Rows from block 8 of the encoder, named by matrix and row number. Each number is 200 + 40 x the weight over the matrix's rms, rounded and kept within 0 to 999. All counts start at 0.
# proj: attention output (encoder.blocks.8.attn.proj.weight, 192x192), inputs 64-127
proj.0,161,259,164,222,283,197,188,225,221,235,214,199,184,202,164,200,168,198,157,240,216,170,244,244,191,179,204,139,225,243,224,212,210,265,131,153,182,255,242,244,252,109,168,216,200,248,156,281,98,170,228,214,231,287,282,191,143,282,259,149,192,228,168,218
proj.1,144,218,195,234,198,128,157,149,159,179,212,203,222,137,225,164,246,188,183,180,132,251,171,208,194,200,156,167,210,143,185,177,223,213,225,285,232,160,180,181,139,219,161,170,231,174,175,202,172,176,200,162,229,164,197,228,210,141,173,228,208,123,238,176
proj.2,210,263,179,230,240,178,208,203,218,169,245,186,211,213,196,206,190,194,169,224,177,229,215,216,211,225,191,188,227,211,178,214,199,202,159,73,128,223,204,193,286,213,174,278,207,201,182,121,343,240,227,237,236,224,232,156,180,329,259,177,167,214,151,178
proj.3,201,202,202,192,201,157,99,219,214,200,242,193,182,187,136,247,154,175,223,231,249,222,226,225,201,185,196,184,220,233,197,201,193,239,188,157,149,260,241,270,221,160,186,183,176,256,243,236,78,184,221,215,208,250,209,195,157,173,224,166,188,263,168,175
proj.4,234,174,204,186,174,178,167,174,212,142,204,221,239,177,230,196,233,185,224,202,245,270,161,189,245,212,185,237,212,178,161,185,202,208,182,210,225,230,244,222,211,141,155,126,200,182,197,231,179,227,180,227,219,219,187,180,265,189,215,124,177,248,208,175
proj.5,221,230,143,246,264,242,195,276,284,204,174,319,298,251,202,149,245,121,138,281,204,120,242,276,285,329,252,235,299,268,236,195,199,227,226,225,188,222,236,251,170,204,139,152,134,140,169,191,248,236,195,184,151,181,113,225,257,160,190,191,151,230,243,223
proj.6,221,180,229,198,178,220,250,186,180,175,206,192,182,199,209,222,224,198,241,165,201,200,217,182,225,233,209,241,184,166,180,226,150,157,249,215,236,155,127,165,226,259,271,256,148,173,269,181,296,173,242,151,122,130,151,272,146,149,122,263,218,147,240,169
proj.7,180,164,245,216,125,170,241,153,165,166,243,150,153,153,230,223,184,209,239,149,199,273,190,171,158,197,192,273,178,152,163,212,133,60,286,289,239,120,89,101,139,260,308,235,223,203,250,200,225,129,229,147,153,155,193,235,173,112,96,290,293,138,226,186
proj.8,262,163,263,145,144,137,95,177,191,241,238,166,153,178,212,187,206,256,245,201,103,190,130,162,137,174,101,254,156,194,108,194,208,254,212,148,146,193,234,218,181,222,186,192,217,227,158,169,169,250,152,233,190,231,190,157,206,253,232,199,224,251,143,305
proj.9,177,166,255,199,117,124,210,136,145,187,253,149,130,117,274,226,243,198,283,135,98,271,157,180,178,184,170,307,208,120,153,148,195,218,198,178,117,202,216,216,231,211,228,258,220,297,216,204,129,145,286,179,238,252,285,201,128,217,217,217,218,209,138,183
proj.10,176,244,149,223,254,219,102,259,265,203,260,257,283,234,152,217,146,175,149,296,314,260,206,270,206,201,241,137,230,284,256,201,226,245,141,168,238,248,267,238,211,113,129,146,236,165,116,215,176,204,163,249,237,219,200,163,309,211,265,117,140,249,217,185
proj.11,219,254,233,170,193,239,169,232,228,221,169,204,217,263,176,202,176,223,178,240,207,145,236,175,205,202,219,171,185,240,209,253,230,215,164,149,160,226,229,216,292,173,165,189,230,225,257,200,222,210,209,234,237,227,222,162,153,276,239,182,157,201,163,162
proj.12,169,247,139,218,245,191,191,206,239,171,191,234,229,192,212,142,237,164,150,236,208,202,208,239,219,205,230,124,250,249,234,203,210,217,132,148,144,256,265,274,224,141,136,125,183,242,165,205,236,252,202,280,254,259,221,134,269,229,254,111,119,283,148,205
proj.13,222,162,223,168,325,224,222,196,157,225,173,164,202,163,191,203,212,237,201,149,147,189,144,176,150,165,205,176,148,218,200,193,218,249,178,132,174,224,202,226,200,160,214,219,202,181,142,167,188,249,170,193,240,224,189,159,213,224,239,206,211,233,199,283
proj.14,180,264,158,223,248,233,190,243,257,236,174,236,249,238,179,179,182,193,188,261,200,155,263,225,196,239,270,162,211,261,252,189,198,227,168,78,155,226,209,219,258,181,144,201,166,152,105,173,236,235,182,206,169,212,169,171,225,289,228,180,163,254,174,216
proj.15,278,118,278,159,182,167,108,140,124,238,158,119,225,155,180,223,107,267,305,122,106,214,161,102,141,169,138,160,91,127,145,244,190,220,173,192,250,215,232,204,203,153,138,235,157,77,81,197,239,267,167,180,210,197,139,204,275,273,206,183,153,189,249,205
proj.16,227,189,189,182,174,142,169,190,166,205,231,149,155,176,216,190,184,233,225,172,200,226,176,187,149,165,166,200,174,185,159,237,187,244,184,197,218,169,187,188,146,219,210,221,194,166,147,197,169,210,192,189,197,190,210,173,221,212,228,215,233,195,213,315
proj.17,208,188,170,228,179,178,213,254,186,215,173,170,188,168,171,243,139,157,210,187,254,230,160,239,173,208,219,162,229,173,199,227,209,212,193,217,222,224,216,212,159,194,212,200,212,223,210,214,156,219,176,214,252,244,221,177,218,207,233,199,221,227,172,210
proj.18,202,217,197,201,174,220,180,211,209,240,205,209,196,224,150,230,195,197,207,215,207,199,224,215,190,195,201,133,221,201,246,242,206,207,187,222,202,217,242,235,219,185,207,217,200,256,273,224,163,198,202,244,243,250,219,185,153,179,212,177,203,211,171,191
proj.19,227,218,253,191,166,197,149,180,213,221,239,207,200,218,212,203,209,223,215,222,179,169,209,160,182,191,144,249,160,219,147,206,214,180,212,202,189,207,208,190,146,219,177,138,236,174,175,157,212,245,140,228,181,177,133,181,227,218,154,210,228,208,198,215
proj.20,205,253,201,225,188,189,180,122,197,160,237,187,250,133,150,203,245,196,187,200,126,265,177,177,175,185,186,186,196,193,204,168,213,166,187,208,201,190,205,193,159,194,159,148,217,185,175,171,223,215,167,189,172,193,181,180,212,176,157,200,201,204,182,118
proj.21,181,232,165,233,165,123,184,213,223,126,294,209,218,213,229,209,174,145,183,232,274,232,219,251,239,225,191,255,252,244,144,196,191,224,189,176,192,217,199,209,224,202,166,187,180,172,268,235,195,181,246,207,167,191,238,212,173,262,252,192,130,155,220,176
proj.22,235,103,240,167,139,146,229,131,128,170,159,140,164,161,242,217,194,216,267,141,214,245,143,162,197,138,149,207,179,124,127,172,173,126,193,357,335,192,143,130,175,190,200,199,124,120,239,312,166,136,264,96,170,117,163,279,166,161,119,259,158,100,326,201
proj.23,181,215,238,189,149,162,178,197,202,196,238,171,138,201,254,213,206,228,243,185,153,212,205,169,192,201,158,271,192,195,160,156,216,232,201,185,171,230,246,220,243,185,213,214,226,251,219,154,180,211,212,243,237,231,254,185,183,253,261,184,183,216,176,231
proj.24,174,228,167,229,237,229,174,260,266,258,150,255,231,232,168,199,178,184,159,257,196,164,247,236,189,222,271,101,240,269,288,229,288,255,178,178,147,249,282,276,184,133,124,143,221,182,182,188,237,277,143,290,270,271,191,127,256,242,265,106,130,273,170,193
proj.25,211,149,177,197,191,254,268,229,223,256,173,220,223,253,224,138,188,194,188,212,177,104,217,207,176,211,191,146,219,194,199,248,204,236,206,212,187,213,196,215,205,198,241,197,208,257,345,260,155,175,206,226,163,213,215,239,77,219,197,227,206,187,175,286
proj.26,218,173,190,189,226,196,175,221,168,183,145,212,206,197,208,181,191,219,194,209,282,194,114,222,207,177,206,180,176,211,190,211,218,232,168,159,186,225,247,207,213,176,179,208,266,231,156,190,164,220,177,243,259,221,249,145,225,252,275,153,188,226,177,219
proj.27,157,237,167,231,210,213,229,228,261,228,222,250,187,233,191,189,189,166,161,256,180,170,284,252,228,202,222,176,245,235,258,215,176,219,210,216,199,194,190,212,150,213,247,210,193,224,197,202,159,171,198,200,170,213,218,212,148,153,155,228,245,217,205,206
proj.28,158,167,107,228,200,216,194,244,260,195,154,210,189,216,187,130,232,175,138,248,214,190,217,261,201,187,252,122,255,223,271,232,183,181,226,307,182,145,149,165,86,229,255,167,217,277,223,250,171,187,225,160,163,199,224,202,147,48,128,250,260,201,181,291
proj.29,261,177,179,215,194,159,133,200,194,196,207,195,229,201,184,127,126,202,191,235,165,193,197,211,217,213,200,165,171,168,158,283,231,260,187,214,231,232,258,244,157,151,155,164,193,147,126,218,154,240,129,239,232,199,179,181,325,225,214,168,187,223,251,264
proj.30,211,204,192,181,253,214,208,206,210,182,142,205,207,235,230,179,238,223,205,191,219,159,232,186,234,206,204,210,170,213,198,202,139,191,153,144,253,172,152,182,257,228,165,213,178,171,91,128,338,170,239,161,176,134,172,250,260,247,167,193,184,156,233,74
proj.31,189,228,145,186,290,217,227,231,199,217,158,186,233,205,129,221,171,197,135,209,218,187,215,222,207,162,241,154,222,270,238,145,137,177,148,252,282,190,143,183,211,191,239,273,133,225,223,285,174,70,287,135,191,162,253,289,145,112,181,228,162,131,245,158
proj.32,180,212,225,170,249,208,192,168,171,210,213,225,195,184,168,210,198,226,168,182,151,189,211,199,188,189,182,151,185,197,214,174,260,264,168,202,179,243,256,261,175,144,132,165,214,210,180,197,155,237,170,251,270,228,244,181,225,207,218,160,145,227,199,193
proj.33,208,201,207,218,168,222,228,244,227,209,161,218,205,280,232,170,216,196,186,234,190,124,238,210,230,241,215,280,199,216,173,193,148,199,261,211,185,121,129,169,200,286,276,224,176,247,232,206,205,111,222,145,113,142,167,286,153,125,141,286,242,140,197,218
proj.34,157,216,231,204,176,162,207,147,182,183,244,165,176,173,230,176,229,212,227,167,168,208,227,171,179,183,177,202,192,148,195,184,161,175,197,145,162,198,173,197,278,230,230,204,229,299,257,169,236,165,250,191,203,229,267,212,106,191,198,224,217,187,122,80
proj.35,292,175,249,160,136,190,161,145,150,166,278,132,222,158,162,231,157,219,265,158,131,222,177,144,164,196,172,161,150,125,117,263,155,222,225,240,272,190,174,182,183,195,194,240,77,80,210,246,232,190,254,120,97,127,141,270,171,231,173,254,172,152,306,251
proj.36,308,149,291,142,145,173,164,90,126,186,200,163,217,189,231,177,283,271,271,148,127,197,140,58,195,158,117,218,97,108,113,218,231,185,184,201,177,202,229,221,189,198,178,162,207,213,263,181,229,231,182,255,231,217,178,168,209,151,185,160,210,222,154,211
proj.37,249,202,135,207,258,291,292,246,225,198,110,287,195,231,218,145,211,202,94,214,200,125,161,218,243,212,209,197,203,235,216,221,250,180,196,199,165,209,231,202,195,186,180,116,290,227,272,163,240,270,135,234,267,222,176,134,230,177,183,179,208,237,154,178
proj.38,175,211,208,236,228,170,193,140,141,193,222,166,244,167,220,165,187,211,201,194,130,233,159,194,178,174,193,217,170,150,168,183,343,303,87,82,20,305,324,317,227,95,83,160,339,327,216,160,217,258,151,320,366,343,339,106,216,288,332,124,126,274,52,121
proj.39,186,187,258,167,196,146,213,161,189,186,218,140,233,162,210,187,197,219,204,173,139,201,224,135,171,160,160,174,159,160,169,180,205,170,204,153,122,200,212,196,214,205,217,183,233,276,228,161,256,211,197,187,220,225,229,177,156,171,184,200,197,221,106,156
proj.40,173,223,186,232,201,141,118,222,245,184,216,215,191,212,213,188,160,159,202,241,167,219,253,234,203,230,224,165,247,223,196,219,197,228,204,236,217,199,202,219,222,184,221,233,170,231,261,243,167,172,231,195,237,222,227,235,167,198,212,190,185,178,210,128
proj.41,217,220,159,199,175,270,213,232,219,279,119,274,225,272,202,98,269,198,146,245,177,128,217,198,214,223,218,156,208,171,254,237,224,198,216,221,212,162,212,188,166,228,175,182,217,183,190,194,252,241,156,206,205,176,153,199,261,186,167,218,196,191,198,257
proj.42,168,210,207,223,197,207,203,187,167,228,214,184,192,183,195,168,217,190,214,190,164,199,175,225,193,225,184,219,232,188,189,219,263,213,208,174,122,195,233,204,258,206,155,227,218,220,195,214,223,219,208,212,202,213,201,205,163,252,230,185,161,186,144,239
proj.43,226,153,245,177,184,182,234,159,167,172,211,196,176,193,252,220,242,215,227,169,172,193,174,167,231,186,138,286,190,143,115,146,233,228,185,164,130,220,219,248,194,187,220,163,255,294,265,159,182,195,190,248,238,247,271,167,172,182,231,169,221,239,150,183
proj.44,179,186,178,215,147,200,250,212,178,188,206,223,208,190,233,206,177,162,210,193,219,209,146,218,226,215,168,203,240,151,172,231,172,206,191,136,153,220,187,210,264,207,157,208,148,198,222,195,260,242,213,188,140,234,176,223,147,271,224,172,189,202,150,131
proj.45,177,165,193,196,247,197,186,169,198,186,188,215,224,206,227,164,236,194,231,189,189,195,203,207,210,179,200,200,190,201,223,155,223,263,154,160,198,236,273,277,229,124,172,170,219,192,131,199,178,237,159,277,280,284,217,155,304,222,265,119,170,263,208,195
proj.46,164,244,139,258,247,197,226,266,276,180,202,236,256,220,165,186,199,153,150,264,301,195,257,275,254,231,253,190,258,254,222,219,193,160,190,161,192,237,199,224,215,185,201,130,255,252,239,190,215,213,200,230,243,238,218,197,216,207,248,172,213,217,163,129
proj.47,221,193,215,193,123,213,252,164,186,154,253,219,142,172,244,214,226,188,213,183,137,216,183,198,220,224,138,279,238,164,136,217,186,173,232,216,186,141,141,150,196,259,207,222,146,156,249,202,252,177,233,139,51,146,174,247,131,178,157,248,200,126,221,226
proj.48,198,207,177,212,196,171,182,195,205,149,226,239,176,211,271,195,219,179,201,205,215,223,196,229,239,211,192,234,238,219,177,215,188,200,207,253,233,190,197,197,178,200,216,220,179,181,203,197,215,170,218,214,200,183,214,229,200,179,199,187,180,165,243,193
proj.49,210,236,198,230,154,176,227,188,214,157,244,213,221,187,168,214,197,177,215,203,221,279,187,216,210,202,203,251,231,187,192,210,183,178,225,150,216,218,187,201,249,203,180,164,178,161,183,213,201,217,217,178,172,196,147,215,194,278,221,208,174,195,201,170
proj.50,198,170,210,230,171,207,242,221,231,201,194,212,174,208,210,231,182,171,220,227,219,209,214,223,227,209,158,285,226,205,159,171,222,259,195,154,172,238,260,273,220,148,187,168,199,243,180,199,127,245,143,275,248,272,193,161,188,207,273,138,222,272,143,217
proj.51,98,202,156,238,247,187,196,234,222,209,180,206,229,152,195,228,148,168,203,200,291,228,203,253,185,199,244,161,241,268,291,176,159,147,214,211,288,152,119,148,217,235,279,248,258,173,127,169,202,140,210,135,227,173,200,153,236,159,202,225,237,182,235,206
proj.52,215,194,223,198,168,175,138,164,179,234,214,189,252,166,139,235,147,213,217,176,230,235,177,167,178,173,179,139,163,182,205,203,281,259,143,197,187,263,291,255,191,126,91,174,239,174,169,243,195,276,162,249,293,261,207,177,284,225,248,142,92,223,193,188
proj.53,176,205,148,204,218,186,184,233,194,194,201,207,206,206,191,167,184,174,189,229,253,210,201,259,233,218,221,173,233,194,236,242,178,233,196,225,244,189,185,215,216,193,218,249,176,193,196,232,132,159,212,168,178,181,224,231,185,185,191,204,196,170,233,203
proj.54,177,196,219,225,229,208,232,198,181,195,185,188,224,173,201,249,202,200,220,163,255,269,197,189,172,220,243,202,187,179,242,157,188,175,258,213,222,202,194,171,264,211,200,207,209,182,200,239,173,215,175,194,160,189,164,193,203,262,210,212,218,202,214,189
proj.55,208,204,236,196,241,180,236,108,179,187,269,148,146,154,172,231,206,250,186,157,164,235,247,152,170,141,197,252,133,206,189,165,161,170,164,196,219,214,147,181,212,174,207,249,177,177,189,249,139,134,239,153,142,196,231,255,174,211,154,215,214,171,220,117
proj.56,226,112,232,162,200,210,236,189,176,215,111,182,195,215,207,218,208,231,253,154,206,174,177,138,182,195,179,175,149,165,196,152,175,167,259,251,262,180,151,189,162,266,233,211,146,155,181,231,249,146,217,151,173,131,142,268,189,171,158,245,216,160,262,149
proj.57,182,180,168,188,200,188,225,229,200,226,215,192,162,194,159,231,116,167,146,193,307,209,238,210,217,191,224,162,215,224,251,242,103,86,256,231,301,142,68,71,197,256,256,231,113,105,169,252,201,145,228,80,69,86,150,239,186,223,96,285,239,134,293,215
proj.58,202,177,195,200,242,195,185,188,181,193,172,158,223,162,160,223,165,194,214,171,200,207,181,195,195,200,219,158,187,203,220,203,187,208,190,182,274,214,178,192,217,185,184,238,145,104,109,228,213,197,219,145,177,157,180,237,215,252,173,222,135,167,261,172
proj.59,175,188,208,249,137,168,261,173,179,107,260,148,173,151,211,229,228,161,230,151,215,253,167,181,222,195,179,260,224,160,142,193,217,186,198,225,209,193,200,181,238,206,202,220,258,225,230,188,189,211,213,187,219,208,241,180,144,238,245,224,192,162,200,236
proj.60,195,164,192,227,184,182,222,211,223,207,185,192,218,198,151,178,171,197,211,223,158,177,250,211,206,215,203,158,211,182,198,205,277,220,158,171,159,233,220,257,207,152,166,117,227,233,249,229,154,249,195,241,238,244,221,173,201,218,239,163,147,229,164,223
proj.61,232,198,234,170,195,180,182,160,132,210,217,183,146,194,213,186,200,237,220,173,164,200,175,156,174,161,127,202,161,126,160,190,232,226,197,235,205,176,242,216,156,176,173,228,166,194,132,220,169,242,129,202,220,243,215,185,199,203,213,227,207,219,211,258
proj.62,193,197,197,163,214,228,258,199,203,176,217,198,174,212,234,160,247,185,216,159,190,189,185,189,225,197,205,261,208,189,187,144,181,164,205,129,180,196,166,193,303,218,225,215,186,219,213,189,238,177,209,204,155,192,190,210,168,253,194,185,188,215,183,141
proj.63,169,256,149,183,212,219,195,240,193,213,214,217,181,221,199,167,234,183,145,254,208,159,241,242,231,218,234,151,229,213,240,178,247,217,130,145,137,190,222,198,268,181,168,230,223,246,222,215,229,228,207,225,271,252,285,132,208,230,234,187,155,225,147,235
proj.64,184,191,167,174,259,222,221,259,207,245,159,188,183,232,154,223,157,181,179,209,233,174,235,227,213,206,265,169,209,248,246,198,236,249,158,154,195,269,225,247,268,135,171,209,175,184,190,267,148,217,247,207,225,220,231,166,191,311,275,159,116,247,206,221
proj.65,204,194,177,194,224,237,118,239,231,246,162,241,291,232,212,160,195,195,185,231,210,161,191,216,175,227,239,169,198,253,249,204,179,191,202,197,195,204,186,190,215,218,211,259,196,204,236,177,231,191,237,202,188,162,207,219,200,165,186,205,193,175,200,200
proj.66,214,195,193,200,253,231,239,194,155,192,153,184,203,181,210,209,176,221,182,154,204,184,148,183,208,211,197,218,169,182,187,193,196,220,198,203,213,175,199,195,201,219,189,222,171,161,145,174,286,193,192,166,223,170,200,224,251,240,190,202,176,166,220,181
proj.67,161,233,143,200,197,193,197,235,221,247,185,184,210,176,179,137,215,168,150,228,152,200,244,230,158,199,225,107,222,180,252,198,260,198,209,139,87,205,247,219,225,185,209,160,289,316,244,159,142,285,140,287,284,301,212,99,199,197,260,173,239,298,52,262
proj.68,232,193,180,174,284,154,199,202,165,224,130,144,189,198,244,118,196,275,163,169,116,213,164,159,159,157,203,163,110,182,193,185,231,238,145,123,126,249,213,209,280,172,110,183,247,229,220,200,295,234,216,205,233,229,252,154,163,304,272,184,100,212,125,104
proj.69,190,227,197,187,182,200,145,169,190,226,195,207,226,169,184,191,223,180,185,210,160,237,217,218,161,204,206,126,221,171,219,197,250,203,158,246,172,233,249,239,189,149,144,176,205,223,244,236,162,216,210,254,254,246,251,170,205,181,221,156,139,220,177,148
proj.70,237,163,238,162,197,210,220,156,154,206,191,166,194,203,221,193,204,271,220,157,206,180,185,130,181,165,160,226,117,168,165,200,156,180,217,187,247,153,126,130,168,237,213,227,211,139,113,183,232,176,221,102,121,108,193,214,221,233,150,269,200,151,264,200
proj.71,209,187,160,213,279,193,174,223,252,199,122,220,276,220,167,148,174,195,177,224,219,180,232,223,204,188,208,86,219,211,222,230,172,201,213,186,208,171,191,189,147,196,137,100,179,141,103,164,318,219,162,182,143,177,142,165,332,171,203,162,164,224,227,144
proj.72,165,281,146,244,264,179,170,300,290,209,229,210,163,270,187,164,157,172,124,275,246,146,294,265,240,234,253,197,235,301,225,233,161,233,127,121,157,205,167,197,280,212,177,224,182,246,239,228,253,131,285,170,167,172,274,262,127,291,217,216,121,132,174,49
proj.73,224,206,213,207,202,185,165,270,253,195,220,201,210,241,166,228,102,188,206,260,154,167,268,219,200,224,223,170,229,240,180,198,224,250,192,219,211,247,254,248,184,151,205,177,184,174,210,215,184,224,187,212,210,204,170,192,206,200,239,200,156,242,229,319
proj.74,192,168,210,197,175,216,243,200,191,189,211,226,200,195,245,243,213,184,227,183,226,215,168,209,201,212,204,275,217,207,213,171,248,220,194,172,138,221,251,233,228,186,175,161,282,217,223,189,220,235,134,251,263,255,184,172,240,225,251,146,215,233,151,206
proj.75,224,158,203,209,179,245,311,190,162,169,179,211,149,208,220,235,234,198,204,163,232,205,209,182,231,195,196,205,208,146,194,199,212,161,224,267,232,181,181,166,169,230,222,188,198,188,223,211,224,250,194,207,188,190,187,192,228,194,164,211,220,188,225,215
proj.76,287,135,284,119,180,187,215,135,114,174,209,135,136,172,221,223,231,283,251,123,177,206,158,101,179,149,134,280,96,124,113,179,205,208,178,195,234,168,152,165,191,204,213,202,176,181,175,221,173,179,188,150,138,136,212,210,172,217,152,269,205,176,251,270
proj.77,157,254,167,248,161,213,197,271,292,227,240,270,248,257,177,218,176,156,178,296,212,149,282,246,204,247,231,174,276,274,254,201,240,244,189,182,145,228,288,269,135,180,220,169,237,309,220,140,208,274,150,322,283,283,238,126,226,132,241,158,233,322,99,199
proj.78,206,228,196,196,186,222,192,228,213,210,212,234,188,235,172,245,177,177,209,250,238,178,206,236,216,225,212,191,256,211,203,207,187,252,204,169,172,242,219,230,211,188,193,239,130,202,174,201,121,219,222,193,174,205,211,191,152,271,221,215,209,241,209,267
proj.79,189,260,213,209,223,171,116,210,273,236,250,205,203,199,158,204,184,200,150,266,186,222,241,219,175,208,229,214,222,288,234,174,238,187,179,148,129,208,228,165,201,173,118,164,269,171,173,125,269,268,170,218,230,211,196,106,244,294,246,177,165,255,178,249
proj.80,227,199,181,197,183,239,245,235,177,201,155,236,168,220,194,227,196,216,189,217,262,222,152,221,200,192,206,218,221,204,208,206,226,251,196,225,213,238,245,251,158,162,208,198,176,214,172,265,107,192,187,227,195,224,227,191,178,197,241,173,205,240,205,266
proj.81,236,174,250,147,224,210,184,149,142,190,201,151,199,189,190,191,236,245,221,135,173,184,179,125,197,185,193,188,130,160,162,187,195,183,229,258,270,167,143,173,183,220,245,262,161,152,203,232,205,92,262,155,144,90,204,272,148,182,129,263,183,122,293,204
proj.184,264,129,207,218,187,218,240,207,197,180,175,188,180,170,213,204,187,201,193,177,201,234,169,205,185,171,205,258,176,182,190,214,167,154,242,322,256,167,161,135,49,230,238,164,226,162,198,216,188,144,155,130,141,131,155,235,174,109,120,266,250,151,249,217
proj.185,219,165,252,171,192,204,172,148,167,221,175,142,248,138,172,219,198,234,210,136,184,217,162,114,157,151,194,185,114,170,189,151,209,138,204,216,209,186,201,159,174,189,206,180,276,177,220,145,245,256,149,200,247,209,188,159,250,149,190,179,208,204,195,171
proj.186,184,244,201,214,213,244,242,230,221,263,173,187,202,251,161,192,180,212,196,212,180,131,262,203,185,212,245,177,199,232,248,218,197,239,185,130,165,217,184,220,235,217,211,222,180,221,152,189,179,201,193,180,167,194,203,202,118,297,213,244,187,210,176,239
proj.187,194,176,204,199,175,215,211,206,187,210,184,179,199,168,159,235,164,205,207,177,249,210,177,197,171,204,209,194,181,194,207,195,153,124,266,289,293,135,109,107,132,264,306,222,164,151,187,231,150,153,189,121,125,118,132,261,207,117,114,281,279,142,260,290
proj.188,214,172,177,221,171,200,240,220,209,149,219,208,168,212,179,221,148,153,211,225,219,194,216,232,255,231,223,231,243,186,160,215,176,159,208,208,253,178,152,170,218,210,214,213,155,141,201,212,247,190,191,142,166,154,131,251,190,209,147,231,207,161,256,142
proj.189,247,141,233,160,190,202,195,152,147,159,206,184,216,186,164,218,212,228,249,162,181,223,147,155,186,179,162,187,178,147,169,229,187,197,226,292,295,194,178,188,160,202,206,205,148,112,181,246,206,166,174,150,113,128,135,253,207,122,144,241,210,169,291,258
proj.190,186,176,229,157,188,235,222,197,205,241,169,203,250,233,190,195,219,221,244,175,185,190,187,178,185,191,209,230,197,206,251,161,245,225,142,80,65,274,251,260,263,166,139,139,248,292,244,205,227,222,207,261,280,312,249,135,165,235,299,132,160,286,76,123
proj.191,220,137,187,181,264,248,219,243,171,238,116,209,141,221,203,218,214,210,219,180,230,153,189,229,188,201,212,164,200,192,219,204,201,225,210,229,211,194,227,207,136,189,213,209,179,217,181,195,186,221,195,223,236,222,204,192,226,158,244,200,210,215,202,284